From a checkpoint of a small contrastive audio-text model.
Model: text encoder layers 6, text encoder norm layernorm.
Training: adam_atan2 at rate 0.0015, 4700 steps.
Data: trained on songs of 200 made-up bird species, synthesised, often over outdoor noise, 39062 training examples, 30.8 epochs.
Rows from block 6 of the audio encoder, named by matrix and row number. Each number is 500 + 50 x the weight over its row's rms, rounded and kept within 0 to 999. All counts start at 0. Numbers have three digits each. After the name is the row's rms in percent of the matrix's.
# fc2: squeeze-excite expand (encoder.blocks.6.se.fc2.weight, 384x24), inputs 0-23
fc2.0 075:523432462474486450494420444430416464467475468431428453435505471462523427
fc2.1 069:576508518526545577523570536544507524588533550543529492501541558575581567
fc2.2 148:542530553540520415553524439455424544526549489438473540533506419415455453
fc2.3 070:449456431436439471466458443501474465431429462447454471473424453454447442
fc2.4 098:487444484471465427485455426452423472467484460420436486481446436453452418
fc2.5 100:445434430427441496434411462485474435446446497461456429449475483477474466
fc2.6 099:542421504508516439503450456440435425496463460421440478451494440438495418
fc2.7 055:515495420477456551461514534543495506427426522576553423449538548551562569
fc2.8 084:510501559563557453573485453448429472475548498415428511474528428439520433
fc2.9 072:442562466495482550476519507526611540459512511567602517504523568563506583
fc2.10 048:506468478507507597458485551542563433540409522540576425484492558552553538
fc2.11 046:481508494490500442483463418471468428444483475439405507421455445450452412
fc2.12 096:467425448471447484438452457457472429465451457444425436423481453477469446
fc2.13 093:464421448431435510413517542539534438562427459509507446522426514540445505
fc2.14 070:442568498545483462546497412437486587387588494505497534504529457460479482
fc2.15 046:572447489486561485509409509468458407535463456434454473465580454494558448
fc2.16 065:397506427448390483445469462499517518425468451490493442460493477515413486
fc2.17 098:515526497498517431509494439417386497492515477406444512480537428428496428
fc2.18 042:549509561538563504551474436470425561494540514507505528448623460462571453
fc2.19 114:486464486499488437499437440422410454470488479425447491474471417432470421
fc2.20 096:581516545562577543555533519545498518577543574511501553528576549549565531
fc2.21 115:481437454460459439442454445444454473452475456452445473441445442452424444
fc2.22 232:447449453450453448460467440444453462450453452446444451466446443451441442
fc2.23 098:466487509473485434473490436439447486506487422434439490523442419407432440
fc2.24 069:469491465491452581484455520542593455471456525563559440460532563596533550
fc2.25 075:524545580587571479604517505463474573550571529500480571511551481474540486
fc2.26 109:477432455456475473457425463447451415462459475445418459419479464467481441
fc2.27 078:459401450441443462427489485496477448505457422476458472500419463456412481
fc2.28 101:458449467448460463431443482452458456447443424458461439459451453447441446
fc2.29 087:534587563566566501546590525530519569556571504531541567565491511505517540
fc2.30 128:447414443444444483457434489484497416437437469479464426434459478489455460
fc2.31 094:537547548545547548562541551535547567533560547542571521529562547554565557
fc2.32 082:463423432457425477443434484457490447470433461453451434442456469464480441
fc2.33 075:470421474449462437466475478456447454482469418450460461463431452438446422
fc2.34 131:481439472461463436453460437447434465467462445439447461454451438440461430
fc2.35 103:552545560568554528566560521527527573514564559550525571586531525517518551
fc2.36 051:560529568554550501602534515498519539539564550499555550467585538507587526
fc2.37 054:461594538486489449529402424463436517416547431479497511450521435490522473
fc2.38 090:488487522488469439488475441450424483468480435440439502502440417434398443
fc2.39 056:540591533542544516553569503528517601506564537554541592522568507503545520
fc2.40 129:524515531536543429556501415434409536504534473434455527497524422426473435
fc2.41 142:428426444456463547439430516510540413440442526516489424424489529529494531
fc2.42 096:531510556551517414547523443447429548531534484441447544515474415425451449
fc2.43 114:565545578565581506591519505506503560504595536500530596530542486490533509
fc2.44 054:522542548551566528527462500524526579473572575522539533455591531547582555
fc2.45 111:465499500486489421477467435425415501480482444425447482463482426424470417
fc2.46 066:534540560560551433563519463458454546501543516476417561536526441422457433
fc2.47 068:558513572532557467562570445444469551512566452471486566565478442436466456
fc2.48 082:499584543556550540569541490504529554455570558542517594534576527512530560
fc2.49 030:446465533541567471478459446460504444486514443454463500474528433400534382
fc2.50 040:525378440433466519401493539508541465530455471512470446455435537536519440
fc2.51 109:526465501507512434506474457426398474502505482404424502471507433430497407
fc2.52 031:440594493474470566569444528485496446475457467477523476472591475548611482
fc2.53 154:453444462460466446457439451440463436456452456459438463440448446455451439
fc2.54 053:568569603557546524565549527500501553593547427505523539522519497525556532
fc2.55 128:448441456449443454472458451448449462443457463454434462463450428450438452
fc2.56 073:434577501476452525491554442514565568435546487583593525549498512517461559
fc2.57 146:440503434422396530409504531530554480513423455545539447496446540524487530
fc2.58 123:455445460458463451473446453441419441461462446435438448443467469452464446
fc2.59 097:502501496500470425504477415412416507472502447431450486487463417431437451
fc2.60 084:469443465462467474463434454447410466476480446411467456435479427466486428
fc2.61 072:440469462456454495445428440423433446448445447453459470461476454463473429
fc2.62 163:450421428435463523448424494490506426433429500490498415406490511508505497
fc2.63 045:524474532457484401469496465416436459478486447412459494547435429463485431
fc2.64 094:462436445431426464432477470477486451473425438471470427501410478476444467
fc2.65 083:393509437451437491439424460450494513399481435496515449430489472489482483
fc2.66 108:525473519538548433531476489439424466516525468406403516481491432426482419
fc2.67 043:509450449438459470455539467492449487534495489486491561568351491460420478
fc2.68 045:448590471476446549441467496507564586457472526578566532527481561571540502
fc2.69 071:460492499463478459499432431432426501444492411431475452434513444439515431
fc2.70 032:542553538565597581590544504548594479543553483510492495509498562557501493
fc2.71 146:507468506483489427493474442433394488479488466405424482470490439421466434
fc2.72 125:442422422444477518459426518499507403451428496497491413424482531533516508
fc2.73 087:468491484488442444463504426440457534420496484463453532533440420418414454
fc2.74 106:520396501466466484452511535503510411598438444457457436511420496475450478
fc2.75 118:440446456439450461447454460460469441486466437459435445447423469457437464
fc2.76 115:463483487469440436482469432429441484446484443432442480477447447431427440
fc2.77 041:533528514513522549539440554560493465597506513580554491482604572562542534
fc2.78 140:556559561546545544533564544550539566563559537540541567574523526545533541
fc2.79 057:478534513543506415538430443414454541470521462453478500448551431428508413
fc2.80 098:461488464452450442475475434444439517460487420453457489502422424429435448
fc2.81 058:503504546506525475558424439425458515503518438468503446420606480431564463
fc2.82 052:538557597545569456509453434474410507539541487474495509492582470458573444
fc2.83 118:526553508528523564534543520540524560493552593566564550522571538555579558
fc2.84 096:498477523493486410514506448471440479513501435423431488503438421422421430
fc2.85 108:531471510504497426509490471429417495533478452403424499489465430418445432
fc2.86 112:460450471456471450465451442433440455467474443446442475464454420446453424
fc2.87 070:422454451455463458490415427458451441438477472463473427427482452465499453
fc2.88 106:534617542549527516547545510538538599506557520550549569572550514527520525
fc2.89 082:482525533504509411526507401452440498501518440426465515527468417418444435
fc2.90 083:533551549508507429526519436430411522537525479403466525517476418416475462
fc2.91 072:467434430457430494414416489470467409468427486476471416455490513497522485
fc2.92 104:447421450488480487450391462459482431434483495471458453392490466482522457
fc2.93 150:444472442424416526412497541532560447515411468524527422486469542539488537
fc2.94 121:483463495478501435480493456435410448476497484422400500482476447417463415
fc2.95 070:454466444442440472432462479482475443486439427450478414423461465446478443
fc2.96 124:529502520516513416526481425416422499482518461436440504481486413415476425
fc2.97 137:481493476473465436481469418413440484455475439436440470470463419438463432
fc2.98 095:573536578571565518555567514528517536575572553520494592561506509500509537
fc2.99 063:502449478511515494537434432429417430446473487438435483415517445474466429
fc2.100 210:447434424421434493411464491491499424474408463493483418470462491503471480
fc2.101 068:531539576543543499583537537523525540572589522528536597588513479510459517
fc2.102 113:478467458461466439465446454438429468446486432421433461451475436450465444
fc2.103 134:448443463451455461457433463463465406457461446460443446451444463469439456
fc2.104 036:419616520525494462498495422474502514389493503508495568554458455447438493
fc2.105 078:383503429425410515405492478505524450458455460500502418476464500506474509
fc2.106 135:435474457468443465474428427435437469419480464448466450441489443455481441
fc2.107 101:439447423430441545414464536526566440477431476530495428453487541542501531
fc2.108 129:441430424437475557453449542527538439490418485527501423424490554547523516
fc2.109 050:424438466455449573461434496472513461478500524483482482430586539561606515
fc2.110 062:443520459494482583470509543567549480460505566560554510491519578598565566
fc2.111 052:607473562576586486547527485509477469529559562446397539532504474497498467
fc2.112 048:421510506521512566462498607540575442567507537577550471489501568565514529
fc2.113 100:525452527533530425518492451437427445525490451416416504478465445433471420
fc2.114 124:448483464460468441473454438440441467447469449436434463461462440433443436
fc2.115 081:555545580545580467573528470481482544505616524482476574569527457461497487
fc2.116 118:528540557537544540549555570570553524563537553574556525546544550541544556
fc2.117 127:456444451449467452458426464447452449461457458424434465470464450446454436
fc2.118 104:506586552537537541560503522514531563516546517544572511485627531544580524
fc2.119 125:455452438439445480439435447454465452442439464447442462448453462462455452
fc2.120 146:453470462459450439475461446434456477442459445447449474461469432425428439
fc2.121 061:557562566564588470588552515517478555529541525471522569566556511492561472
fc2.122 108:478432440460461465442442467444442418474448456445451433429480463460480456
fc2.123 068:519519480470515571523518582565569493533501513551568493474522574586584580
fc2.124 157:496470482480488424493446449434429465467489453431435485454470432417433430
fc2.125 088:481460483486462441469480452453475460497463437445423470507394428452410451
fc2.126 065:531598552554544543547547483513512585466568564550529546546562511496563551
fc2.127 108:459492455452454454455442438444424467464462438447457451418482457456472428
fc2.128 132:441442436448464478453420453461469432418449486463456430425480460472489476
fc2.129 085:443494467479472563450490550542613455490452509551535458479468602568526561
fc2.130 039:488506520473509406473485472460504415585469415442517468564441492420433478
fc2.131 068:477445409475471608465470545522578448498449529535486439433501556547518554
fc2.132 091:415465458410415490438423489475503457452416460473505422439490495494495483
fc2.133 045:535504528521472529499573586550584566566475542521540539559460533583464570
fc2.134 114:517553525526495421536546399452455567454540483476490535555482414434425486
fc2.135 118:445420428436463523454434504480504393460424470485480421427479491511492498
fc2.136 135:458434462451457460458447441441443456438468458445440478445457442451460438
fc2.137 099:444465458448457475444445470456478436412437461448433457427485473471449445
fc2.138 056:450417494428475500460436527510466401477427445478496442411447547533516486
fc2.139 073:489563510483437551471537537575596551526487503594561530539499572544535560
fc2.140 061:523515540543518414552496449432438554525535474430440502496515443434449400
fc2.141 149:473479472473469441492443436428431463461467433438448468421470455426468436
fc2.142 093:506600560546512436542531421449466580454572502514517550540524439450453491
fc2.143 039:586520535566564484555552519552560551572538536497558540572490572544509545
fc2.144 100:456482480473484446494422433418439464433481444437455447422493456451487441
fc2.145 073:560514532564575525544505530507489535551557556536542515482592532530628535
fc2.146 131:463450438431440462451467465472466446462436451474450429468420468457436451
fc2.147 197:555545564570580529566534553543540533552557565540537548526553547533546540
fc2.148 057:570540579570558450531529449461449583539578476451527533524504442438508468
fc2.149 117:456438466468465440469461456441424470458483417435447454443479446456459433
fc2.150 083:458460411427417518422468513500522419466422460516507409485439501518480503
fc2.151 055:468459475466484474492422420481393510439488464464384514446529464458496445
fc2.152 169:493476475479488438503459419422419490453496464430428481457490420425473431
fc2.153 121:549531559533585536561534548551546545530567560529544545516569559546557544
fc2.154 094:500581538544532504549510432495501598429610537506544561517569489486552497
fc2.155 046:593466576508582415515517494501443466540463475466432510507482441442426444
fc2.156 144:444481466456448443469460435443439473450472431444453466447465435442438442
fc2.157 051:573480566595602495562512551516510478541562617492453523522511502495519499
fc2.158 118:520471500514528438557469427439409514501514494411416513490511430418488431
fc2.159 096:542558562584565536575535521525514548522591551525514565509582516526562498
fc2.160 050:471571498455448534480557519506553543590468464581564513569409514542499558
fc2.161 100:539517530540536423544483430434399527464541486455477527480545428413492435
fc2.162 089:482601541514546521556553524522537578567561518548579527561539531521567539
fc2.163 125:479414444459459471455458469470464405483447466436431444447440473485444453
fc2.164 099:538429490513532437504482477470410456536481482408394481484463448443463428
fc2.165 126:508524520550550558538498547542554524516529576568563526507593550560592548
fc2.166 181:562540558557563527559543556543533548565552543546560551548553538539549546
fc2.167 124:482467485487488418488486448447438472469495447436412502499430418432421446
fc2.168 140:453472467444439454457439456440452442440453448457455447456463449452433453
fc2.169 106:520478512499504425498473441424412484473486484415442479463465421419466419
fc2.170 071:474399452453466474426559511470500475552452465481468480535372450485438500
fc2.171 054:547524532538551523542434508518524475521490482527533437429621547555604538
fc2.172 066:543442521556553420541469464433423490505574474422432517455507470441483443
fc2.173 039:580444549555597558542558417491499495496558515449456589502548508466481485
fc2.174 053:484492597478507438517470450455461527539501449439462514548452421410426437
fc2.175 087:425486421418393507398470522514515506450442454537509436469451516507509516
fc2.176 120:447456460470455455469450448440450471471449425454438446447449447440453440
fc2.177 169:552578550558560542541559540550542545545552559547557540540540545542545552
fc2.178 047:461516601565612507566498450442490541490512492486473469489616502516557497
fc2.179 078:514430493482518433479427467465432449513496459413400464459476455442463433
fc2.180 093:428459461468461433442465426441480455444474451455455475481446432452426455
fc2.181 133:443408442438436523421472519504518407495400469498480436462462510504460508
fc2.182 066:515569575556555549539545549541522570553574533549567530533546551533544538
fc2.183 034:528581539502545444562464442460399537423483505443495534463583460477536454
fc2.184 120:418487453434446463428469463448499478452443454471450452478426467477415441
fc2.185 071:467440438451485453445475464443451420514414449447465416460459486468462452
fc2.186 051:519405469488493445440510476438482451517474429442433507529412447487416443
fc2.187 105:550539566572550508541565536544527538602562535542551568572512528511501542
fc2.188 146:452439465470462457458461447447461439441465472433427477458449439440438446
fc2.189 185:444454455454447462469451450441451446458450452440441460436451452452449447
fc2.190 050:482497433469503592529434542550555469460496547526541476436545557591586520
fc2.191 088:541573573564566507591524505493508587485560557537523564524564525548539518
fc2.192 091:429450397422451503421424486487499433447454492496465445419482494484487487
fc2.193 082:552550599561554489585531505482454573560607501490505568530522490479516487
fc2.194 071:451506425484449486463436438470507538339523589489492492468507469498491520
fc2.195 056:468420453451439489435422487483499392505419477482516452405485490505547504
fc2.196 093:525469515508471437491460460413411485471490479439406515491476440439427417
fc2.197 085:467408444421488496403477527505508395525422468470464444461439496491475485
fc2.198 097:461440446462465463431450472448452424445430455432454436437476456476480470
fc2.199 043:568567566496515484558537485477464578539588552511538579569542467497574520
fc2.200 109:477475500484484427502428432414424487450492462426442470439512442434480436
fc2.201 075:464474461463455495460429432439472467380486489460446450426513470454527428
fc2.202 079:471514443477448563447464498524497493487426491535561430418583548566580538
fc2.203 041:502630501528474512531554497538487604507565497567573564568513530511484534
fc2.204 026:377573484476527531562478500474575423441559538470499466534536429530475465
fc2.205 089:472463478498502440495448437446438459417509460432418449453475423436467452
fc2.206 103:558527550542552537537522542526537531586535538557574531527578556541586548
fc2.207 154:467451464456465439464454443441447461468467431437441465457440436447447444
fc2.208 038:574418480549565513531498552575451504500478598440488523513519586519563452
fc2.209 057:506598538529497443557542442482470610544540431498541556551535438472485463
fc2.210 043:465488444467469495503407480437479475413423477522482387420539542502543517
fc2.211 046:484508489467478454464420469446475446511414394466453466445497461454412445
fc2.212 097:505492516502532441513460419447414481459491475404453493468518409417505424
fc2.213 043:451506465484518505458392431482449444401445474495458413424536500490521470
fc2.214 041:555529593584542515514534510491472588549574461514479580474576474489569507
fc2.215 118:529527510519510413512526422431417528501524446445462541523482416430427445
fc2.216 154:556527558568565536552546552555533538553552558551555552521557549537554545
fc2.217 081:414480440471457477460476460434467428441454461476476437423434460462460439
fc2.218 048:426518441486473505486421447459552479424455537508556432419577533523565479
fc2.219 119:434433434466496537472428509516534420429448540538509429420552530536544533
fc2.220 068:533580575538520483566554507543555580600559495529542552553530516534545518
fc2.221 038:479508452488547405512472497429423503562496486389419525514470434447481459
fc2.222 081:552521556539532421559520464460428543555547452446450542526489439415461446
fc2.223 036:490564493556576514614492466466523525460531617496475561557573504479524499
fc2.224 103:473492495501481417464466444432429469457484458419457492474447424428433432
fc2.225 028:430579503511493589539447585593497474496526542519556459526427441523456517
fc2.226 175:420446423435448519432446510508519415440410500504487426436487522512500499
fc2.227 109:469473464497477427492488441452423464486488446418428485500439429422427449
fc2.228 079:514401489456479459486490447455454420499461467431427466500420470445420459
fc2.229 142:478472489466472436478446438430433458468468446429440468452468449435438426
fc2.230 072:567411507546560501546460470467424449492500544427423482451572497485550439
fc2.231 082:619495577546564482561520504502456533601542485458484506477594513503541477
fc2.232 120:558527565584559453589509466449469549522584488453464588528508459471489468
fc2.233 071:454464465434424544425532526542548466529437459528528477544412562562456555
fc2.234 121:437453445448446456472464435444480458425474464459438473454447453443440439
fc2.235 128:544502543543531421532507439425412525520516485427440536526499427423466437
fc2.236 147:485512494497491438498447420415411489463499447429448486449504429428484423
fc2.237 053:532563607577573491605561497495492545514588509512527544540522502497490548
fc2.238 170:461433441444451468456440464458477440457459446451438440469436458454435458
fc2.239 046:486418466469508490537428510468437524421466478472454502403592429466549462
fc2.240 053:558457508543576456554431474468424487535505511391421526464480463475494422
fc2.241 070:537547563567551462586549444446467543481565527475460600557501475460459478
fc2.242 057:447496478524548591534453451489514510352521577534538495449557498550517499
fc2.243 106:463451442459453467434451466453459446461445442437445446451440477463431449
fc2.244 066:518584521553545469536427430448400543445517533450465517455545459472560459
fc2.245 104:492446430466508558458453509510507445509429519527543395382541533533558513
fc2.246 139:464425469455464455461445442456423443469451449447432447455480455458455444
fc2.247 146:416482409416406509414464496495507454451414490500507434452477511506485502
fc2.248 113:421418412440457557458445504505534429446420509492478429446495522526513521
fc2.249 109:539481552544547446528456441427413478514517468420436484451515443418518438
fc2.250 048:523528555557500425564465419441461550499510436484473505465578425436500428
fc2.251 106:495502490498517599511480552552563476511493536557574495488569569592598535
fc2.252 069:468553534553563558552500516533526572479582567549553567504576518515572542
fc2.253 113:456505473486454428493446425421451514421486452446451500483466429424445445
fc2.254 063:530542550499527544549481520498500572517531561525552478510628510520634500
fc2.255 103:436420473461456448473453468436443439440460442448442459454455463455471447
fc2.256 148:522534550535553551531551546555565527540538548570583534544558551547552568
fc2.257 089:451447437435445457462442466445455461433474444461448460441470458435446458
fc2.258 117:549567593545525443557552466482462572552581446480515556566529461479502463
fc2.259 118:501492498504521405506469452428415495503503467420424488467479423423465419
fc2.260 043:475468430459510550430436482504480467462428492496496399411541515534596534
fc2.261 130:525541546556551553549531546555557538533551567550540528531570552569567555
fc2.262 126:453439455441458458439457452449445442470423438451453438454466465463466451
fc2.263 097:527493478502514580507510582581569486535501538554534495527550586582575565
fc2.264 158:430430437414419489429455476489496439458417466489479434454457485491464485
fc2.265 145:542588555553546519548566530532532571557555529536552563568543544538538534
fc2.266 047:580551512490485453517536457459414625559547457477527520552535448474539456
fc2.267 098:433428449435476490465425460467485429452434468477463418421463464470486458
fc2.268 091:453489475449409540438477551555568489520398461564534451470499555557513550
fc2.269 103:486496507510498424511482415409425505466516447425458496483475421424453425
fc2.270 074:434434431435440511435454519485564417484403489511521440458488534536522541
fc2.271 039:450415418459481550478444522507516441452472521542469421414532526553576467
fc2.272 111:509498526507515447526490424451397517509534474417459521498534401416520417
fc2.273 141:432467428428416487434451480480500444457414452497491431444446467482458495
fc2.274 096:448429425427449491447444472471478418449454462467454454477434485466427468
fc2.275 059:544531588588539482558537547545541493578567523553490585575476525513491526
fc2.276 058:529549534549593440571520447487458499521551486443445586528558440435503459
fc2.277 089:436481422414420512422441505509503464491410441529529417450497523530491522
fc2.278 123:539584583563546498564561503517509573530579528513525599566534494504527512
fc2.279 108:485427436462475467450436451446444406455450479460463434445459473482458440
fc2.280 117:503553510523531561547528513549527539474547560577555523513581546589587562
fc2.281 094:492439433462463503456411495497482418494437472483487406369506500481506486
fc2.282 077:458454428455486533430420518488546419436454514539487410414492521538537515
fc2.283 076:516461500466515433494430471410418462478491458423436470472532413437489441
fc2.284 142:445439435447454468451432448455454445440446462463451451450457453457466451
fc2.285 050:551487526531599468592529480484501492532553535466400548531441477436419474
fc2.286 109:458432456465463448473445462459468422464438462458438446447430444462438466
fc2.287 039:503428530495534452449446469482500449506467403405467504496392508449433461
fc2.288 118:583474548523538438538550507495444512597532472430439543552462453451433456
fc2.289 070:516580580578561525554524512541538564530555526542537506514609536520564511
fc2.290 122:418478425420429524419449504523527457456407474510509418443489530506511509
fc2.291 069:402450431472443486432444460466493448438424444479451471445447468495461473
fc2.292 061:523434455471539566505402494533556447481463545497493467403583542544569492
fc2.293 061:500398488478476446445447505497484373520442437457443460455447531478477456
fc2.294 072:487553511490488502543605502514542594531550488547601549605462485530475526
fc2.295 166:439437437427435489424461482486491414474408463484474422445458490490475485
fc2.296 107:431440415410433506428447480477497449456433456486469461471418495484472477
fc2.297 146:472465485466474437483455430431438458440460446451436469458453441445444427
fc2.298 093:474483473496486438508467401412428498442526453431449475472522449429454427
fc2.299 149:444465447443430460440450449445470453461450433451466439454445464456476442
fc2.300 135:474441438441450506445407484486486433431428482471472424397505502516517479
fc2.301 080:522485521549574554520565568543556479578530568549527516516536580558569548
fc2.302 115:573566567569566516580550516535503549558553509520542549556577509515557514
fc2.303 110:463456458480474436494430447431430458432482472427435451427486452455478450
fc2.304 138:480455472490473435487474438428403473465474478425427477464485434431457427
fc2.305 119:496445481477492458506423427427431453459473471438442458412502459446485424
fc2.306 092:528539548527527417518525444450414541531528475432461544563499427422448445
fc2.307 074:477537574564568555548521548542570560531537518544569554527554555549552541
fc2.308 116:484459482479485448491455447427414461482489462409415463454484441435480422
fc2.309 044:461572520477458482485541469495505573530542441459482557509411422425399478
fc2.310 052:488514440490416458467503522512559486558437369467490496534411470487424489
fc2.311 110:526533557546557426570503443435431531493555473433459537492515441421476436
fc2.312 076:487547531543546542534556545536544560559541560544572519592565548523552557
fc2.313 078:488460498502520440533498438431435470486494490415383494485480412445449435
fc2.314 073:443421466441490555446449546527555404524429452510490434465481562562523494
fc2.315 101:452448444445449447465430446454448459439451446446454446434482458462491444
fc2.316 095:540523534557539442564497415435413525490551469455469517480562435434525435
fc2.317 061:581518570576573491553558540521503560563555557483515591547551501530511525
fc2.318 212:462436455447445470436446451462469439448446456456446448451438462467442447
fc2.319 063:528556533559579528582517495522472575526567588507522541527600526510560512
fc2.320 133:427446432454448527447422497494504450401448502506496417398501506508497496
fc2.321 155:450428424433433515442435491485499420444417504501484411431498507514504495
fc2.322 123:440435448437426478438434449478475442421443468462454442441460478475482488
fc2.323 063:524503499527527561517510540556532501527514542551548524477627573557617532
fc2.324 133:487461481493483454502441424428438468442492477431419474443486425432469426
fc2.325 070:482510506481490574454522554574592532503493557583577493485523569565517584
fc2.326 130:522561550556571557558516552527552532525556547550542540519585541534581549
fc2.327 138:452459456448459444458440440450441463448460432452452465449464454443444446
fc2.328 116:490499496496497423516463424428404493447515476439462491464496403414466437
fc2.329 138:467426425445470537456442521517499419488425498504500394413525533541544504
fc2.330 050:577478551544556547543483579586500538524534595506499495497583534563532549
fc2.331 049:514508505500476454489415417410422470481471497431446487439565446475561440
fc2.332 188:456486461475468439487457421423431484436486456443452473460463429423462437
fc2.333 112:546486556542566436572496460440421517470562529434432548500510441436488447
fc2.334 067:534531567528550426581527477479475532558565465475469562577454469444415466
fc2.335 043:498396429481582510483420478514474407518485476445436431442541515532532502
fc2.336 061:556526537501512531512606524541561487622514515516546591573496529514492561
fc2.337 089:500438489497497421492466431437419471494495451430436464467478433434456415
fc2.338 118:438466446439446455462447441442458472442458438461458445439460455452450452
fc2.339 122:499474491487494419495467455439415473490483456420422471469476424413462424
fc2.340 112:469463480483490437475463448429424472498476462418430472477453430420454423
fc2.341 137:551509525540528563518550570576569523547525570555544559548512563553520576
fc2.342 089:486439477488498471489442440436444429436477491427417459433488444449473426
fc2.343 094:574512583577605521570555509520495516577553548506500562551554499513518525
fc2.344 104:466425468466466462462457449457444449446456458442428432448452452449453445
fc2.345 119:534467516517538433526460450432427468494524486421397513471512445429482408
fc2.346 046:566510499521549534576592506485452534618503474523573529601533516492505479
fc2.347 027:464444423436456543476557471435533473420446437515490419483451482510464579
fc2.348 062:557525536539512574479531535581539539554545549557569513536526551588570554
fc2.349 099:548491535521544403542497451449420510510528502403427512503483441416465441
fc2.350 080:474519455469451552408509569561587486556427492554545439509455550539501553
fc2.351 045:479517527456499429508454435450431466517529464432431467432560420452556438
fc2.352 080:572475521520571603527505556567500495558507581531513509509538562566586534
fc2.353 086:560548570540546490551574569516512549606561510508519552590484517481457527
fc2.354 074:514420483477498480467462453466440397469469466442452418409487473465512422
fc2.355 080:512537505522541580554514545545543530513520552563579498462572572555598545
fc2.356 051:527589587544581494597545472513466546512566529469503579554548465514511482
fc2.357 119:452456439440436474460441443441455469463451433446470443448464455458459437
fc2.358 109:427470453434432556398479535533550429521423477518506412475478543518504519
fc2.359 120:411460424410417526405476495498532450459424470510502423483469502495482505
fc2.360 049:482434438484519438532449446464392462463490495411419494468461478451497433
fc2.361 056:482490506500563495575386453451489464418516481493507458396586488529537466
fc2.362 096:532483527532543427522493453440407502490488499410400499469486430436465427
fc2.363 144:478440455472470458476415430442428466460473467444432455432482445443483443
fc2.364 118:457496464484469450492463423426434504421479473447439483432508420428473432
fc2.365 064:575424533520526473531449465461397446498491520431408517478510456444528426
fc2.366 104:513516511507515406517498410434398548473510458431455522509503427420465452
fc2.367 113:567564591568578481558536486488489567539581514501488588571525480486508497
fc2.368 124:476504472484475442498449430421416476434479465431446481442498419437491430
fc2.369 080:525564560526553516544573532538535554560578546541568564561551523546511553
fc2.370 094:457433424425461476450442483460465428459453493467440433435460464475455445
fc2.371 073:485398453454469529422478537523511400528413483486480442459412550499488493
fc2.372 070:477507505481447450477458470422441485476476397444444477505455437418434428
fc2.373 091:490441468466499464471428453441475423463473482432414434435494433451463442
fc2.374 097:483483500478475427504458430421433485463473439423434464481464433426451436
fc2.375 112:538525529548531452567521437443409535496552491437461557536511439399486447
fc2.376 093:476481493460447415485437433445424480479470423434438467459463455463468427
fc2.377 121:443466419428400487440454469475469475461430443479492405451468471474492479
fc2.378 154:437455437438442458450436455456466455440437458464452452454441463463448470
fc2.379 095:467478477482458439486455452440450479488468436437447467492421417434445413
fc2.380 032:502634504563423481514496488458618564523499446499553519507510511472472557
fc2.381 056:524501493470505597446523576568552524502446538554562433481532567569542563
fc2.382 062:574550563577580456569472475466453525471576568456506546468569492466502464
fc2.383 081:518611554557566480571523480494489592518556508494530555566584466468477501